From a checkpoint of a small spectrogram autoencoder: decoder widths [64, 128, 192, 256].
Rows from block 12 of the encoder of a small spectrogram autoencoder, named by matrix and row number. Rows with one number belong to one channel. Each number is 128 + 24 x the weight over its row's rms, rounded and kept within 0 to 255. All counts start at 0. Numbers have three digits each.
After each channel's rows are labels from the 100 clips, of 14976, where the channel reaches its highest value: "top examples" is what is common among them; "peak on" is the class under the peak. Only what is clearly more common there than usual is listed. The data: phrases spoken by 400 fixed synthetic voices. In brackets: how many of the 100.
# convs0: first 3x3 conv (encoder.blocks.12.convs.0.weight, 192x192x3x3, standardized in use, each kernel summed), inputs 96-191
# convs1: second 3x3 conv (encoder.blocks.12.convs.1.weight, 192x192x3x3, standardized in use, transposed, each kernel summed), outputs 96-191

convs0.87:139121100157134123104106111150159116091076145105125130145079155136155145116107157091092112147109144159129133151163140153118144144145154128151113134117119089132142144107126143130146127127154151100100070170164143145128130123094113102117159116088102111129121169084115085140134138118122130121
convs1.87:139121138127171089151110174097104114139158143162115088154104134134103141168134117132124175150121139106177114173150106160148125078147159111151145118149152127126120158120140164155119149116149110131110212108182164125147123098166134146127125154133127147136092129117136144105140183108149123108
top examples: mains hum (43)
peak on: /t/ (28); /k/ (27)

convs0.89:105092169178082103127131136159158153120127138088159121162140117123100110112113123108114079143114124128125112095135128156146128163149148121121136094146136099152090130131181139110126114128114095108114106120150183096140182096102155125152141109137147111117139108094081118095149117106148126129
convs1.89:116152107111130109146128111174142132136103097182136131145115107095150090090150146155169112130116141116125110178093120119150119123139134160123152135142116128120097142109127133117100165122150130170096164093090153129154085138142144129151165169098153130148120063134125093127091082104143148120
top examples: child-like voice (45)
peak on: /s/ (43)

convs0.17:052147123155116130136140099127176135084148123174103158148116100126117129150119126102174152133126145106122115098122124141197126149146105103114109154110129136124073140078141146090144132113086131082080131155125135135132155137145109153151139124152114087130159149063118129134109126102158152132
convs1.17:087155120171104161150128109163130120140171105117105156100167121146181167128096128121128081117115109156127150153100115123106115123134112126090135095117119133123144103087117106137115184102148125096110147140156169123145112167137150156118124103126133136131136107130119104141127132113133148137
top examples: child-like voice (52); mains hum (31)
peak on: /t/ (27)

convs0.100:143113167127139121120114148114173157120168162119116130152166128152101138107089105163128107140096125106128141137154150106115103099107101138103164104152175130113115145067162145150145107160130112112085145136148154109109140102115110185098130126139090104122150145117122126150116135140137144120
convs1.100:146134112173113148095095137162096148084159178111149153132127134121133175164156140038159131114138131112136133112101113124137133140140178152128130142139098122151166116127098095120118139129127139127136105109127110165120091146108124189148156180151153150129138112127183128118144118118122110133
top examples: child-like voice (49); mains hum (36)
peak on: /t/ (29)

convs0.133:189165119129116133144129146102106143107139157133137136141057168109115118117139136127153122121149151115160111176142112102175148116129130118094111128160140122165156135114147116141123127141077122122139115068145152156107128106171135118158154150096136117133148092098120146116146105048169118117
convs1.133:167090144148186121159114146135127147155106126155099093135135085149130140111116092123117152153127078099116119119134156140131121149138091126153119105139105120141131134194160165109136147115121140108172106177137099076110090104109137103126150138160107108151110106161139133156097134129117133149
top examples: /s/ (80); clipping (28)
peak on: /t/ (35)

convs0.81:098134134159119158126142150122167124137095087146058136142114139139108144154167142114142123126116144147093126106144123091173109154101061116082131143126145157140104144119133129122138130157096116103128124114139152096128139102131148126108139105120127084176117071098132104166103113130117144107
convs1.81:108109117136121141168123100169146101135168161124137096132120100145162157114154142096086096146155122148096151137143098151083119122161119133150105118094086113131119146156125133110128121152163123100096138151110173081102135150122106068122137169134126164089127142172142098098120124143120164125
top examples: clipping (29)
peak on: /k/ (27)

convs0.48:198145156085122127105095116126120165101147119095071134143103130113127147172167115127096129133038146133155137101169113097093148165107143131093131127166128144145114123141153130102111127139106160138105161097122120129118135104147160163144075182137137105145103159121155126147167147091143134146
convs1.48:099188157145165130124175111117160111141086089123153160132118082169155113147121096140117126149183130133138109124184168170128071141161150130132100111110100111119169134094123132123161128139135113094131128160139140162098158134151078137095145123071120114122116138128114136092166112121111133102
top examples: high voice (57); clipping (26)
peak on: /s/ (27)

convs0.99:157113107111124166159139133106138120099152067133118140189129157120133157132157109067123122127110148083115126118181122123146142123084091092126101133114164173126065137134129155117121137135104091131146082080119135122131147128130123137121180120122146173131104120101187117155157140102128111118
convs1.99:119133140125150122142163115126187155110144141095129141098131092127121083205144130129137103145170102168112115151071089112081126118134158157130110116094133134114124118114122136143125134138163152122126090100156107149112125138173110128120147195122109157130134115135107125125147114101116149151
top examples: mains hum (40)
peak on: /t/ (29)

convs0.54:155140142128162145100132136152113142083110166155151145136118127109119146118140101141122105144118152147142109119146139108087145138121098164146122160155115225142102129090147160152134069137089134150125129090161158175141144094153122125114130137112164115093098091080156130142156158107110141120
convs1.54:120114104163044095188144141138095128134110118087138138136135146135144109086134144181163133088105146155110159134115129118115101121127130126137074147118155090157109144169116057115160141115140097092167126129138122100148110143110118171131115127126098116141126111136101116122070157140116139150
top examples: child-like voice (51)
peak on: /ɔ/ (28)

convs0.169:136130187128123124099095145134127145096122121106129082155058136122127135139173123126147131119119137103158110147141137124126082113134162115115147089145121132146098091157152126093150141151125106144137113122167149129090151103112159102149151082110132150153143106098157127134144127136150132093
convs1.169:123121114100138129155124152138147109183123135112146082139114085132110158108140140145116154146140176120155115124114157137117203150147135092130135104134109152107152134118133120116140129128135175107165127133135113156136087126168144111131100203117139102132136143157099143167109089152127156130
top examples: child-like voice (49); thin (high-pass) (36)
peak on: silence (52)

convs0.27:120131112147125123151136150123119140123122118154176124146082151077101146126150156083159138124132123134116119187125108107098128105082173079128129128132121114154130102168146123106136159150143123132181156122140096143112137155144142145110157140146159112152106113140094090128164143148112128124
convs1.27:090158163113137136096093115142130127122125111128132117148135153106144099198144123103115087158121099138133131115129133129147160152141132149147161114092136121126132149101115126160132111123133154135140161095105092150122140119139121105138163172107095109150152140165113111098130103102136101120
top examples: high voice (59)
peak on: /s/ (29)

convs0.19:141121148128121168108131159142154125121131089070113120138131139153107131129136123113105098122107149141133088112165121162103133106123134120075141106131158138139097167106156146117171111149110130183131113117127154133144162120134128129120161181075128136146179109139104080124120116154133135105
convs1.19:138128153071144143147118109174119120100159131133119121110167146127126145099128149094109124124109112114106112080152108152133207109135131119149134120174079135104155103143144149091078136149136144134121101131089149102112079116078151088141112133105158162125123125178137115115111096122123157115
top examples: child-like voice (68)
peak on: /p/ (25)

convs0.7:135140133071127144146099108111120161093099128164059138142130161100106160153126144098067125139070142115114110099155113104108119137120140137136181142120146116132085134132160165073139138158147147105106132149100125138096148135107125122098124149139091117135085098154146092151176142107118128123
convs1.7:101155131112152143137121132138148118119114126097181196132104116137150137111065101134104164118122145123154102148160117146145120131158167115111120130124132091090132138110131105129152111148086129109107136169110114139118136111187139122149143097111116101118092136089121145060143122106141069123
top examples: deep voice (62); clipping (33)
peak on: /t/ (25)

convs0.29:122107169114159130138128150148119137154129122157106122157083148135071136134157150102136106157120113119142096110096133076120112152160129073093155153125132145169092118123126142105130104180140134099154129080134082145133143086135118113129145142130130091155108134159138134160146148158135123073
convs1.29:145138090129106133089120113102139134088136113118165135094154127140047163067143095170112149129137120164113086112138103138165106128099152115119120136168103125126120144170101135158136099128130092135101151173055104141131109114120146106080087141118130163110137091119123101112093163159145098135
top examples: mains hum (74); clipping (25)
peak on: silence (66)

convs0.15:074138138148113136180130141145150156125096123173128111135097159119119151150163099103115135116140153140128118134166137104149119140096114121115141089146141108126134109114137097111129134140132126123148107108163100093088136074102117148101158094157111051137077136169157109150182090111157140117
convs1.15:084124105093132159143123133161162129164196129108110133112131107108095168147117156097179111172124132115160157142144157134121122112138161131108143109109115119122136119123105121104164136160105112127089123143073141178143110106111107111138102119136163155149170129130160139109111132113131104078
top examples: clipping (28)
peak on: /t/ (41)

convs0.37:138146147132153143116083124109120125095110137124146117095083129145113105115146116099073101128122150149168108092155133191133143127124166099132120116171123101135150113114168138069148144120094117127118114172111138124137146102098111138131163159129104152108152134151104113115171119087148136098
convs1.37:136105101133146145097091105117128089125135140131191118117110061110127176138128125132143123116138142121107144087100157184167129087126171145129131114198148132125152141133115121089139112134153123104086117114138134162137116132122101091137149082166135096138166128135118101181146156101152136102
top examples: fast speaker (56); mains hum (31)
peak on: /t/ (30)